config.yaml
win_length: 400
depths: [4, 4, 4]
residual_init: "zero_last"
Rows from block 5 of a small sound classifier, named by matrix and row number. Rows with one number belong to one channel. Each number is 50 + 15 x the weight over its row's rms, rounded and kept within 0 to 99. All counts start at 0.
Before each channel's rows are labels from the 100 clips, of 14848, where the channel reaches its highest value: "responds to" is what is common among them; "loudest band" is the band of the loudest frequency at the time of the peak. Only what is clearly more common there than usual is listed. The data: simulated sounds of rotating machines with and without faults.
# convs0: first width-5 conv (model.blocks.5.convs.0.weight, 160x160x5, each kernel summed), inputs 0-159
# convs1: second width-5 conv (model.blocks.5.convs.1.weight, 160x160x5, transposed, each kernel summed), outputs 0-159

responds to: turbine; speed: slow
loudest band: 1000 to 2000 Hz
convs0.24:48 68 58 48 36 30 36 64 41 55 57 74 34 52 20 19 22 44 29 45 50 30 52 52 68 40 44 40 43 56 80 68 48 77 52 34 21 39 58 31 20 58 30 45 12 52 50 47 69 56 45 54 64 44 34 61 80 27 62 52 20 72 54 67 36 40 44 40 59 52 50 45 45 48 41 55 60 48 59 91 41 38 49 56 45 32 68 73 50 45 55 44 67 32 42 68 52 68 46 64 54 58 60 52 81 63 47 34 44 51 63 73 59 13 39 48 53 47 70 40 43 47 63 50 76 69 63 32 45 64 59 65 69 82 26 62 51 48 31 46 38 47 49 36 75 40 43 39 21 46 72 54 34 35 27 50 50 55 47 48
convs1.24:41 57 53 81 57 41 36 87 35 44 72 40 36 36 29 26 62 52 55 37 66 50 76 60 76 43 18 48 26 33 47 48 56 54 45 58 50 51 39 21 53 61 29 38 50 64 49 55 62 50 63 56 30 42 45 47 22 55 39 34 60 40 39 49 42 32 59 57 44 34 57 56 47 50 39 52 48 53 62 40 43 43 93 24 25 55 56 32 29 45 26 86 62 22 66 67 47 37 48 64 49 55 55 71 74 42 35 45 45 56 43 79 41 34 43 57 23 66 67 37 61 76 50 46 81 53 35 52 42 65 72 17 41 87 61 48 60 46 71 51 42 56 53 51 52 59 38 44 40 41 28 52 59 75 38 36 43 25 30 60

responds to: turbine
loudest band: 1000 to 2000 Hz
convs0.29:41 42 65 45 49 38 44 37 40 55 51 69 24 53 59 18 39 57 51 53 87 28 79 50 44 56 29 51 51 48 69 45 48 62 59 54 50 50 13 46 53 42 27 37 63 80 36 56 45 52 47 34 40 41 75 48 42 74 63 52 25 51 46 34 36 21 45 51 67 52 54 47 68 35 52 17 31 59 46 08 31 76 58 42 53 67 29 36 54 53 58 17 56 20 16 39 37 10 48 68 41 41 54 38 59 52 52 44 55 21 49 50 16 43 54 46 31 51 61 39 33 59 48 48 49 56 24 44 37 44 63 57 43 18 77 41 47 37 61 50 64 65 51 21 25 48 52 59 48 37 51 41 54 37 46 38 59 50 28 44
convs1.29:67 64 56 47 19 28 49 69 43 36 37 73 23 43 68 48 37 44 74 39 43 66 59 30 45 65 16 44 39 53 28 64 63 53 55 66 74 56 18 53 45 49 72 22 48 07 69 56 51 38 46 40 56 64 55 63 31 53 44 42 19 50 62 32 50 67 38 49 42 70 44 66 39 38 50 31 56 53 41 47 51 39 54 57 37 40 67 77 55 34 39 42 27 14 36 35 32 70 55 46 44 54 25 68 54 49 45 44 35 54 52 35 48 31 51 68 31 65 79 38 57 52 58 39 40 62 58 55 61 74 31 56 58 47 78 27 52 41 44 68 19 71 51 69 49 62 32 41 55 54 13 59 69 54 79 54 40 45 40 44

responds to: gearbox; muffled (low-pass)
loudest band: 500 to 1000 Hz
convs0.117:49 62 65 53 44 56 82 21 57 44 60 45 62 63 36 77 46 32 54 48 37 49 91 81 21 31 13 50 64 59 21 33 49 45 45 89 51 65 93 51 56 53 58 02 53 51 53 54 28 44 41 61 50 42 57 35 56 53 61 42 51 47 41 67 46 26 47 35 57 45 60 53 39 48 57 47 41 48 62 59 42 57 46 49 36 48 53 35 41 36 28 70 56 45 28 45 56 21 60 67 38 25 89 35 41 42 44 49 32 52 41 50 61 36 52 69 56 46 38 44 54 50 19 46 30 45 61 43 37 30 50 52 57 56 44 88 61 44 44 38 63 56 48 78 50 47 46 82 49 55 63 62 55 25 66 52 67 32 48 69
convs1.117:50 57 24 62 39 51 48 77 64 32 55 46 51 67 29 41 76 32 41 67 72 52 16 66 47 63 43 45 36 29 48 57 47 46 76 61 31 60 56 41 54 42 35 00 44 59 59 36 35 37 43 62 47 63 54 55 68 52 53 55 58 52 40 32 87 68 61 73 43 53 58 74 54 61 16 64 80 32 41 78 51 55 41 52 28 51 27 39 80 66 69 42 44 46 32 52 44 37 65 45 45 47 28 19 57 52 43 62 54 44 48 47 40 23 63 70 61 35 46 41 46 31 25 55 51 61 33 60 61 43 53 50 38 33 44 31 55 58 47 22 43 43 39 58 33 34 24 64 36 62 45 48 52 42 50 49 58 20 90 47

responds to: gearbox; text has "speed"; speed: medium
loudest band: 500 to 1000 Hz
convs0.76:53 62 44 44 35 49 61 52 51 36 48 57 51 82 26 70 42 57 63 35 60 50 45 82 29 36 32 44 44 55 20 27 36 68 47 47 63 31 31 43 37 50 55 34 13 67 38 62 43 25 54 30 60 54 22 74 26 63 69 45 63 67 61 52 53 41 46 39 46 65 52 44 55 28 43 68 59 38 55 66 37 13 46 51 29 43 43 28 70 32 42 50 42 64 51 35 45 63 56 52 46 35 70 20 28 47 48 45 71 42 67 32 58 66 34 52 38 76 47 71 80 57 32 54 76 41 44 38 40 37 58 59 61 78 60 88 60 28 17 41 43 57 41 48 61 29 42 69 43 21 50 68 52 47 48 43 36 34 35 45
convs1.76:41 55 33 95 56 41 77 62 37 46 41 36 49 34 55 57 48 41 22 80 56 49 79 29 54 66 49 34 29 65 63 51 32 53 51 46 59 52 65 45 63 32 53 06 55 47 45 51 45 32 24 36 46 02 75 43 73 29 46 59 52 68 49 23 76 61 38 43 78 43 81 50 52 54 46 36 59 40 24 30 59 45 83 40 50 57 52 57 52 40 61 62 47 47 51 76 58 42 59 20 45 40 48 67 44 43 47 45 58 58 57 32 47 36 73 33 64 40 24 45 46 59 65 64 30 54 31 41 48 48 84 33 41 26 63 62 57 60 40 44 61 39 59 48 59 37 39 43 48 46 73 58 52 44 15 53 56 40 61 47

responds to: speed: medium; text has "speed"; pump
loudest band: 500 to 1000 Hz
convs0.70:36 73 56 73 60 51 40 51 65 41 41 50 60 49 42 53 47 41 57 48 60 47 61 89 37 60 30 57 28 43 48 32 51 53 45 38 48 28 60 40 54 65 70 71 44 37 47 59 57 57 30 21 21 51 31 48 55 57 62 64 35 68 65 53 38 76 59 42 49 36 40 67 52 43 47 58 52 20 23 62 50 80 40 72 54 29 67 30 73 49 60 55 68 40 48 87 46 65 57 33 31 80 50 38 55 36 61 40 28 27 56 57 50 45 28 24 48 25 48 77 39 58 43 29 50 44 51 37 70 64 81 52 73 54 23 52 53 54 42 66 29 34 80 40 66 12 33 50 28 56 60 48 44 46 68 46 59 54 75 31
convs1.70:36 42 44 56 24 19 44 60 73 50 56 43 53 25 56 72 56 59 34 35 71 60 53 46 29 55 50 60 54 47 49 43 72 51 58 59 46 25 55 32 78 22 65 62 55 47 53 66 53 39 41 62 44 41 98 20 66 37 59 63 58 57 55 62 10 65 57 60 59 15 43 39 63 44 64 51 49 41 67 47 20 28 44 35 37 46 17 61 19 42 29 55 53 48 50 50 64 39 45 36 52 42 32 52 66 23 41 29 49 55 51 51 41 34 47 67 85 32 46 62 69 46 61 35 41 53 53 64 20 41 53 57 69 57 46 46 41 29 61 50 87 43 65 33 49 57 76 33 35 67 54 58 56 46 72 58 42 51 33 26

responds to: conveyor; speed: slow; thin (high-pass)
loudest band: 1000 to 2000 Hz
convs0.3:57 41 71 71 52 49 37 54 41 65 49 82 50 60 43 57 62 55 57 63 17 50 45 35 26 36 52 62 43 55 29 88 17 32 40 36 15 40 35 39 57 27 32 50 63 63 26 68 28 30 37 31 60 64 39 56 38 52 45 49 84 45 52 74 39 14 55 48 44 55 56 45 47 47 24 53 43 54 43 34 50 49 17 62 36 57 73 43 69 37 47 45 22 54 49 35 24 51 66 44 50 41 33 54 45 35 64 61 93 63 63 30 44 45 40 40 55 43 59 42 64 52 28 84 65 53 59 33 41 59 66 48 38 41 51 57 27 36 71 42 48 49 47 61 66 80 50 26 48 28 44 52 79 53 59 53 44 44 44 46
convs1.3:55 57 07 50 54 51 37 48 41 57 45 32 49 45 49 62 18 44 71 47 53 60 43 64 44 39 36 33 53 53 52 38 52 41 49 66 31 58 44 74 47 46 51 44 53 71 68 41 63 48 61 50 49 64 60 63 55 30 51 36 41 56 46 79 51 42 58 75 44 40 34 40 59 40 71 51 59 50 48 56 39 62 56 34 36 61 69 42 45 56 61 40 59 31 66 50 38 60 78 50 36 47 56 63 57 86 35 35 59 61 68 51 24 67 71 47 57 27 66 41 61 52 56 34 54 68 61 38 54 53 23 23 26 56 19 67 29 39 54 28 29 48 59 35 46 59 47 48 13 46 31 12 32 16 36 05 06 35 51 57

responds to: turbine; text has "speed"; speed: medium
loudest band: 1000 to 2000 Hz
convs0.88:62 69 44 62 76 59 39 63 54 53 45 68 48 76 59 87 49 56 50 52 50 39 53 66 90 55 45 45 54 65 35 45 21 33 22 58 90 59 15 62 14 42 43 54 75 57 20 10 51 46 57 39 39 42 73 74 50 67 59 43 83 36 39 51 60 37 55 60 45 42 32 39 51 52 56 34 37 52 35 45 69 65 66 55 60 40 57 17 45 49 43 33 74 75 17 66 30 33 60 60 65 42 50 61 57 38 65 72 50 49 51 32 18 54 43 42 43 59 60 48 69 46 29 66 54 54 74 47 59 34 56 64 52 20 60 56 33 41 33 61 48 48 62 45 39 52 38 68 63 48 43 51 55 59 69 50 52 45 44 49
convs1.88:36 52 38 48 22 35 62 77 39 55 56 51 37 33 85 22 24 71 65 55 56 32 41 52 63 67 48 49 45 47 67 55 61 28 53 68 29 36 32 69 40 50 52 38 64 54 54 41 62 47 71 41 54 37 60 75 42 52 53 39 29 39 61 54 70 39 53 68 53 59 66 80 45 48 59 46 46 69 56 52 42 41 44 40 28 40 23 88 53 33 50 71 51 22 36 40 53 63 50 68 44 42 69 87 52 48 65 63 43 46 34 53 47 50 58 86 46 80 52 35 57 67 66 31 49 38 55 55 54 69 40 14 57 35 57 37 92 31 62 43 46 66 44 47 66 73 40 46 81 17 62 49 51 44 46 53 69 42 71 58

responds to: turbine
loudest band: 250 to 500 Hz; 2000 to 4000 Hz
convs0.65:57 54 64 55 30 53 31 26 57 59 41 43 63 25 36 67 39 55 39 73 78 33 54 68 55 60 56 54 41 50 57 76 26 33 50 68 61 44 65 23 44 59 42 40 53 19 47 39 33 42 49 44 40 37 40 68 60 38 57 56 35 50 47 60 25 43 48 32 34 75 32 51 39 45 00 64 60 42 45 27 31 41 51 28 68 46 39 48 29 69 49 39 63 57 61 38 84 53 34 72 51 75 54 50 53 39 67 40 54 51 28 73 33 14 47 40 37 57 49 49 95 47 38 51 51 49 48 45 35 44 52 64 52 32 29 55 47 38 57 50 24 60 72 47 51 56 39 58 40 62 25 49 35 52 94 40 51 43 61 19
convs1.65:56 55 61 35 61 57 63 82 46 50 52 40 67 53 55 32 48 53 57 42 03 66 34 77 45 45 44 53 55 48 66 42 56 37 44 42 10 52 64 38 43 74 44 48 44 45 66 73 40 85 55 52 59 71 51 32 80 46 57 44 50 55 71 33 53 51 52 42 59 72 57 58 51 68 23 53 13 53 65 49 95 31 43 54 49 54 20 58 24 60 39 43 53 74 69 52 82 64 58 13 53 59 38 48 62 51 47 60 63 44 50 39 35 49 60 56 54 60 32 35 83 49 26 63 54 51 40 64 82 47 47 65 43 49 67 43 61 37 59 54 64 23 74 55 44 51 64 32 45 53 76 52 38 56 56 65 66 57 72 61

responds to: conveyor; speed: medium
loudest band: 250 to 500 Hz
convs0.135:54 58 53 41 24 45 68 68 57 29 23 74 59 48 34 39 30 79 35 40 42 51 58 54 31 58 67 35 61 69 25 25 74 56 51 62 54 61 48 48 34 42 58 60 30 52 77 32 51 64 78 16 42 57 54 63 50 38 64 34 46 74 46 36 45 63 44 26 57 55 53 41 53 52 66 36 69 45 14 36 36 69 74 79 74 54 53 48 39 40 55 70 71 39 52 51 58 54 61 52 43 63 69 54 48 33 71 43 84 37 88 43 40 39 30 26 44 78 50 48 28 62 56 13 42 51 32 61 65 49 59 33 51 50 52 38 49 36 62 63 56 54 60 35 79 31 42 37 34 49 42 73 66 49 41 40 47 27 43 35
convs1.135:37 61 37 60 46 47 43 23 52 70 75 34 77 57 70 51 56 50 39 59 53 34 50 71 77 56 50 34 55 41 56 58 37 52 44 61 65 69 40 60 54 39 37 57 46 72 70 31 43 49 49 32 50 51 63 55 48 41 44 22 30 21 28 70 74 37 44 66 47 31 59 40 66 52 58 50 42 44 39 52 52 30 66 60 61 17 63 52 32 28 39 38 69 41 52 57 44 42 88 43 27 39 68 36 17 59 52 26 36 41 72 54 28 39 69 48 41 29 56 44 63 37 55 49 54 62 55 47 37 49 51 49 09 51 51 69 36 40 35 31 21 54 68 69 28 99 44 52 42 63 37 30 65 18 43 38 54 51 67 69

responds to: gearbox; state: normal; text has "fault"
loudest band: 1000 to 2000 Hz; 500 to 1000 Hz
convs0.141:53 67 53 40 40 58 77 56 46 50 40 32 49 60 50 73 52 55 55 54 82 67 56 57 32 61 35 66 55 59 40 28 30 69 46 56 55 36 29 51 47 68 68 22 33 66 30 64 53 26 56 55 69 83 33 56 30 50 55 60 72 83 65 65 65 48 45 22 28 48 47 54 61 32 55 62 64 28 57 97 34 10 47 49 38 51 42 55 49 59 57 60 36 54 73 52 72 73 48 73 42 47 43 43 23 51 48 52 39 43 38 43 72 63 51 61 44 49 46 59 53 59 43 50 77 40 46 67 45 63 58 57 25 91 58 80 80 59 40 45 39 78 61 59 62 56 49 60 44 60 59 66 36 43 74 49 23 49 31 48
convs1.141:40 43 47 68 58 34 54 67 35 39 58 07 46 51 38 63 71 73 34 72 80 53 75 50 54 48 36 32 41 64 25 46 30 77 39 24 73 58 68 51 42 20 53 19 52 55 38 47 53 48 54 47 48 55 68 59 44 31 17 55 63 58 75 55 43 55 64 41 77 44 50 52 44 46 48 30 40 74 50 39 68 54 60 27 63 63 63 49 70 37 50 67 47 47 64 65 17 50 52 53 46 41 60 56 36 36 51 44 48 60 57 49 41 40 69 45 51 31 42 43 64 51 73 54 47 44 13 53 60 42 91 16 49 38 41 75 50 58 33 41 56 51 33 79 60 30 51 17 43 52 45 34 42 64 15 53 70 40 43 53

responds to: conveyor; speed: medium
loudest band: 1000 to 2000 Hz
convs0.35:58 29 72 61 48 47 38 30 34 20 57 64 36 48 50 27 20 64 63 56 70 55 43 32 67 61 64 27 53 64 54 55 38 53 72 44 37 75 68 54 91 38 48 83 54 45 48 41 66 89 77 37 49 55 55 43 50 48 65 44 40 62 42 44 53 50 73 33 47 67 71 39 41 50 34 41 59 39 15 54 28 72 62 59 44 87 39 44 72 54 71 36 77 23 60 61 44 67 60 48 65 53 55 28 56 56 50 64 46 73 31 29 41 58 47 45 58 39 43 41 32 62 61 40 59 38 52 76 66 56 31 46 68 41 36 49 66 55 47 45 66 52 54 45 22 41 33 54 62 68 51 77 17 70 35 49 44 55 69 38
convs1.35:39 66 19 72 57 25 44 39 35 58 29 47 51 64 49 55 48 24 52 59 69 49 59 63 85 56 57 37 64 29 31 76 41 58 91 66 59 67 44 46 57 54 44 15 75 50 52 32 51 55 32 20 40 52 35 51 72 53 21 51 36 55 50 60 53 42 36 29 69 36 28 75 70 45 46 77 32 29 49 30 49 35 60 42 68 35 63 62 39 42 71 19 23 50 49 48 36 40 71 64 43 25 64 55 55 46 41 56 35 50 82 48 26 29 66 31 48 52 40 47 76 49 45 45 43 39 37 57 37 29 25 41 27 74 37 53 18 45 32 49 55 48 53 44 62 56 43 55 66 42 42 51 60 46 51 53 59 65 68 49

responds to: gearbox; speed: slow
loudest band: 250 to 500 Hz
convs0.43:50 41 50 18 42 43 56 81 52 37 44 56 42 61 39 65 71 31 57 47 52 72 53 72 56 64 21 42 39 62 57 24 71 40 43 51 56 31 55 64 59 75 47 30 51 50 56 45 39 31 48 79 34 65 35 54 58 63 34 59 42 37 62 57 69 33 09 48 60 55 24 34 61 42 59 40 62 49 55 60 70 46 64 47 59 53 59 28 68 25 40 70 66 59 48 55 60 93 23 81 28 27 62 42 34 30 34 28 51 60 47 29 34 69 55 58 48 65 54 62 46 51 47 32 24 42 46 45 50 24 64 55 61 51 43 50 37 44 66 43 41 14 57 61 70 56 46 48 36 55 82 58 75 54 76 54 50 20 37 62
convs1.43:53 55 33 51 60 50 56 47 51 78 67 50 29 65 53 53 37 63 29 47 62 44 22 41 71 26 60 51 51 22 40 63 45 66 64 55 56 31 47 66 53 32 54 47 55 51 59 65 44 61 24 33 80 39 63 33 72 51 42 42 99 26 59 75 42 39 22 59 46 67 66 68 61 27 72 32 54 45 30 64 36 72 70 61 52 53 20 24 56 60 48 69 57 59 36 20 33 49 56 60 30 49 58 36 30 59 20 38 41 62 48 64 38 36 56 59 75 56 56 45 50 66 30 76 40 70 28 48 51 60 61 56 46 45 72 73 57 50 38 04 40 53 52 29 53 43 27 46 46 56 40 59 41 43 49 38 43 42 47 47

responds to: fan; thin (high-pass)
loudest band: 1000 to 2000 Hz
convs0.122:48 58 53 66 31 81 46 52 54 69 48 40 26 73 48 59 93 37 27 34 41 54 43 49 78 39 59 57 44 60 54 41 50 54 41 61 19 41 53 57 63 50 51 44 66 44 36 55 60 27 39 44 70 48 48 44 32 77 51 72 42 11 36 65 53 61 46 51 39 28 01 60 51 54 48 45 53 14 46 63 28 24 57 34 24 50 85 23 42 64 34 24 34 46 65 30 50 54 47 55 51 34 26 57 57 70 40 57 47 50 33 45 51 55 64 85 51 30 44 48 46 63 50 63 47 40 65 36 51 45 48 68 53 32 20 25 54 60 34 42 47 47 57 74 60 39 64 58 38 55 69 41 48 36 35 42 26 37 41 29
convs1.122:26 85 64 59 34 55 48 28 55 55 99 63 60 45 48 42 73 35 46 43 69 48 42 30 61 44 55 43 43 46 38 40 43 63 61 51 48 39 48 70 35 42 55 41 68 37 57 44 66 65 53 28 33 45 45 29 55 31 53 47 57 63 63 74 36 45 50 79 37 44 87 29 62 43 59 28 59 44 40 45 42 47 63 52 73 25 66 31 41 54 43 64 53 73 61 65 45 43 51 64 46 60 51 40 66 23 46 57 49 43 62 66 47 44 16 75 56 42 46 35 23 60 56 67 35 34 29 57 36 66 55 47 22 46 53 67 55 52 80 50 54 38 58 67 42 91 50 45 34 49 64 19 50 35 45 11 57 12 57 54

responds to: gearbox
loudest band: 500 to 1000 Hz
convs0.101:43 49 44 61 60 41 46 58 55 57 65 49 63 54 26 69 54 56 72 37 87 57 92 62 58 47 50 57 42 62 67 48 69 40 57 33 56 60 49 38 50 00 64 53 54 52 42 43 50 32 66 43 54 37 59 49 66 69 60 51 79 56 52 64 18 52 50 44 57 53 52 26 47 39 83 43 50 49 48 35 83 74 29 44 36 50 45 53 46 65 60 42 67 48 26 42 15 17 58 53 60 71 65 61 58 58 66 52 33 67 63 48 25 24 37 52 30 62 48 32 12 33 34 57 33 46 20 53 47 46 46 59 53 39 61 54 26 41 44 33 47 62 74 34 46 51 44 35 66 28 78 67 51 33 22 46 58 54 53 45
convs1.101:49 57 52 57 62 49 58 52 48 44 55 40 39 45 09 03 43 68 66 58 56 40 63 45 54 53 39 30 18 46 45 45 69 46 43 39 52 74 65 49 88 59 36 19 88 47 25 59 54 62 47 31 45 07 43 55 51 39 55 60 39 47 82 46 52 51 63 59 63 59 48 46 50 60 53 59 41 48 66 31 44 50 53 53 61 68 41 51 53 48 32 14 70 30 40 38 99 36 62 71 43 25 36 55 61 46 57 65 44 46 39 42 41 12 58 38 65 38 43 38 54 24 26 68 64 46 23 54 37 55 71 52 49 16 55 44 50 62 51 61 52 51 46 49 42 38 37 52 45 51 65 65 62 59 37 37 68 65 39 47

responds to: electric motor; gearbox
loudest band: 1000 to 2000 Hz
convs0.2:31 47 43 61 49 41 44 41 42 44 27 65 36 54 66 63 37 45 38 62 68 59 37 70 49 57 49 53 61 68 53 41 53 10 52 52 55 50 61 53 57 19 30 34 99 38 35 40 51 25 62 64 48 81 48 43 55 19 61 59 50 67 72 51 59 54 53 47 60 43 38 47 30 42 59 35 59 61 33 24 66 51 60 44 58 42 54 45 35 54 55 54 47 51 12 44 15 49 61 58 55 47 48 48 50 49 48 45 32 39 47 48 15 54 55 40 47 55 63 55 39 38 66 43 89 67 46 58 37 38 51 72 35 39 63 25 00 50 53 62 61 46 58 23 46 52 54 43 92 46 77 34 54 65 51 55 49 41 52 58
convs1.2:53 50 54 73 64 34 35 54 53 56 33 34 31 46 62 40 24 43 75 44 54 61 47 51 57 67 62 33 31 57 63 79 48 31 59 51 77 50 66 66 26 25 39 45 99 28 53 50 63 51 56 43 48 19 36 54 32 58 27 68 54 44 55 52 35 50 49 41 67 43 52 61 37 55 57 51 32 53 53 92 44 47 54 60 55 54 27 65 90 60 55 47 53 22 59 54 34 10 55 53 51 52 55 73 54 38 60 57 55 35 52 69 28 29 56 56 51 42 51 46 30 49 47 48 92 87 61 51 36 42 79 51 43 02 42 34 35 61 52 48 50 57 62 59 42 54 26 74 45 43 48 47 30 47 61 52 51 56 45 60

responds to: electric motor; thin (high-pass)
loudest band: 500 to 1000 Hz
convs0.42:44 58 64 30 33 50 53 29 58 62 70 79 54 58 33 69 48 34 45 29 54 54 32 45 59 46 52 45 38 31 37 28 68 44 73 51 55 48 80 46 69 30 61 48 54 25 68 66 54 40 46 54 33 65 49 44 59 63 36 53 42 52 27 60 45 21 24 63 44 28 36 48 54 49 19 72 29 18 47 54 53 54 59 37 47 59 36 28 65 60 44 28 61 40 54 52 23 66 38 15 33 61 42 39 07 64 43 31 22 50 64 50 50 26 29 54 59 61 35 44 42 55 73 27 50 47 14 49 45 42 47 52 55 36 35 54 58 40 46 34 51 59 60 34 67 52 53 13 68 56 40 38 45 32 11 35 48 57 53 32
convs1.42:68 59 45 54 47 29 46 46 31 54 77 56 40 54 49 53 39 50 48 40 55 31 75 20 40 34 65 54 42 46 25 55 50 36 33 50 50 65 23 44 32 52 28 68 89 43 48 58 58 71 81 59 50 64 58 48 27 42 48 29 32 66 60 58 43 35 71 44 69 37 42 51 59 38 49 14 35 45 43 48 53 40 53 64 53 30 57 73 37 18 61 46 49 51 25 34 53 73 60 37 34 41 55 47 12 35 56 00 40 28 54 65 57 42 32 32 58 54 29 30 39 41 74 25 49 63 44 46 48 56 45 65 40 47 29 46 40 55 56 85 57 61 60 41 80 49 53 49 50 40 21 54 45 87 58 53 57 64 46 44

responds to: turbine
loudest band: 4000 to 8000 Hz
convs0.92:68 20 13 64 29 26 39 54 31 76 44 39 45 24 27 34 59 61 58 33 59 56 27 42 35 47 22 52 31 20 54 41 36 41 49 35 48 37 63 30 35 56 69 50 47 42 59 64 70 65 58 67 45 44 29 63 44 19 36 61 55 33 25 75 79 33 17 60 49 55 60 56 43 68 42 35 56 52 69 67 41 36 52 47 52 70 62 47 59 36 58 68 59 81 35 71 37 49 42 60 65 51 36 22 52 52 61 29 25 50 27 40 50 50 49 71 41 13 62 60 69 58 34 49 44 67 59 49 60 52 75 45 68 33 77 59 28 50 44 36 32 54 52 55 65 48 58 66 45 45 32 66 67 50 39 52 58 33 50 50
convs1.92:54 54 40 25 37 56 60 39 37 41 79 61 60 68 60 55 55 39 38 45 81 60 54 44 51 41 44 25 72 66 45 40 24 49 52 38 38 45 58 50 74 53 67 52 52 72 49 60 84 53 23 55 53 39 38 51 62 41 60 50 42 57 63 82 58 60 38 74 53 43 56 30 53 49 53 40 51 48 50 47 53 55 65 49 71 40 63 38 50 57 58 46 55 46 65 31 71 50 64 47 63 17 74 25 51 54 61 32 62 55 45 85 76 58 31 58 49 42 35 33 52 57 62 46 50 38 54 73 39 62 22 22 23 36 55 81 59 56 53 57 80 19 75 44 35 97 37 46 36 74 59 28 51 33 39 08 43 56 58 51

responds to: turbine
loudest band: 2000 to 4000 Hz
convs0.99:39 27 51 91 53 53 35 48 40 44 46 41 41 34 35 26 36 59 59 62 47 33 61 38 62 73 51 48 55 45 60 52 37 33 44 47 44 62 27 52 26 63 61 46 60 54 44 27 29 71 26 73 18 48 29 25 54 34 43 49 41 39 38 41 51 38 38 53 42 51 61 59 44 62 66 40 58 48 51 10 33 56 60 39 44 39 36 21 54 33 40 40 79 32 44 54 62 39 41 66 54 46 61 47 99 38 63 40 28 70 43 88 32 56 42 15 48 41 37 35 17 69 58 26 69 59 56 32 64 57 46 33 29 28 26 38 52 65 63 52 37 43 38 46 46 34 56 48 31 61 44 37 38 66 59 36 34 53 49 59
convs1.99:65 52 43 61 56 22 54 60 62 56 38 55 63 43 35 42 05 55 46 57 33 71 49 47 45 52 38 38 42 51 35 47 63 53 23 44 17 40 49 70 49 52 89 33 41 51 54 62 31 53 46 46 27 80 46 47 58 76 42 49 36 49 48 38 47 48 66 47 06 55 50 48 32 55 47 63 38 37 39 40 72 47 33 46 37 37 38 68 57 66 28 10 46 48 38 72 52 60 51 48 23 45 43 39 72 48 27 62 42 72 67 53 47 44 49 47 87 60 79 58 58 51 36 56 36 66 32 65 50 54 21 52 77 97 59 52 38 43 63 53 25 46 50 67 46 47 46 59 46 71 31 47 65 35 51 71 74 70 62 42

responds to: conveyor; speed: slow
loudest band: 1000 to 2000 Hz
convs0.147:53 42 50 73 31 29 49 55 42 52 50 59 33 37 45 72 42 53 49 52 47 29 33 32 48 58 18 48 53 82 45 51 62 59 49 47 27 30 50 37 40 44 19 29 52 54 17 29 64 32 35 38 48 43 42 68 33 33 47 45 28 66 62 58 67 49 18 55 44 51 74 38 57 43 47 27 54 66 70 33 44 26 16 36 50 38 58 21 42 44 31 50 23 70 33 55 58 54 52 53 17 40 44 45 54 32 44 46 63 49 51 52 51 54 45 57 54 51 41 57 56 54 43 47 31 00 61 45 54 24 37 56 56 51 52 73 59 61 28 18 19 23 56 48 38 59 22 50 55 25 63 67 40 47 48 49 47 71 55 51
convs1.147:21 34 47 61 64 55 66 19 58 46 44 36 38 58 52 60 67 37 15 58 41 26 37 18 63 52 48 59 10 72 24 38 36 77 51 58 53 57 27 65 56 43 44 85 54 56 40 40 33 66 44 48 50 59 49 58 58 43 65 40 48 49 28 57 53 50 36 55 40 56 47 69 68 30 50 55 52 22 37 45 40 51 65 53 62 43 60 80 32 39 59 26 60 14 25 42 40 49 46 54 57 63 49 48 60 75 33 46 54 83 50 50 29 50 63 51 41 65 21 58 31 37 65 66 33 83 61 27 47 46 58 78 35 37 40 44 32 41 24 76 60 62 59 32 64 33 63 65 48 49 54 64 48 36 66 48 61 54 57 80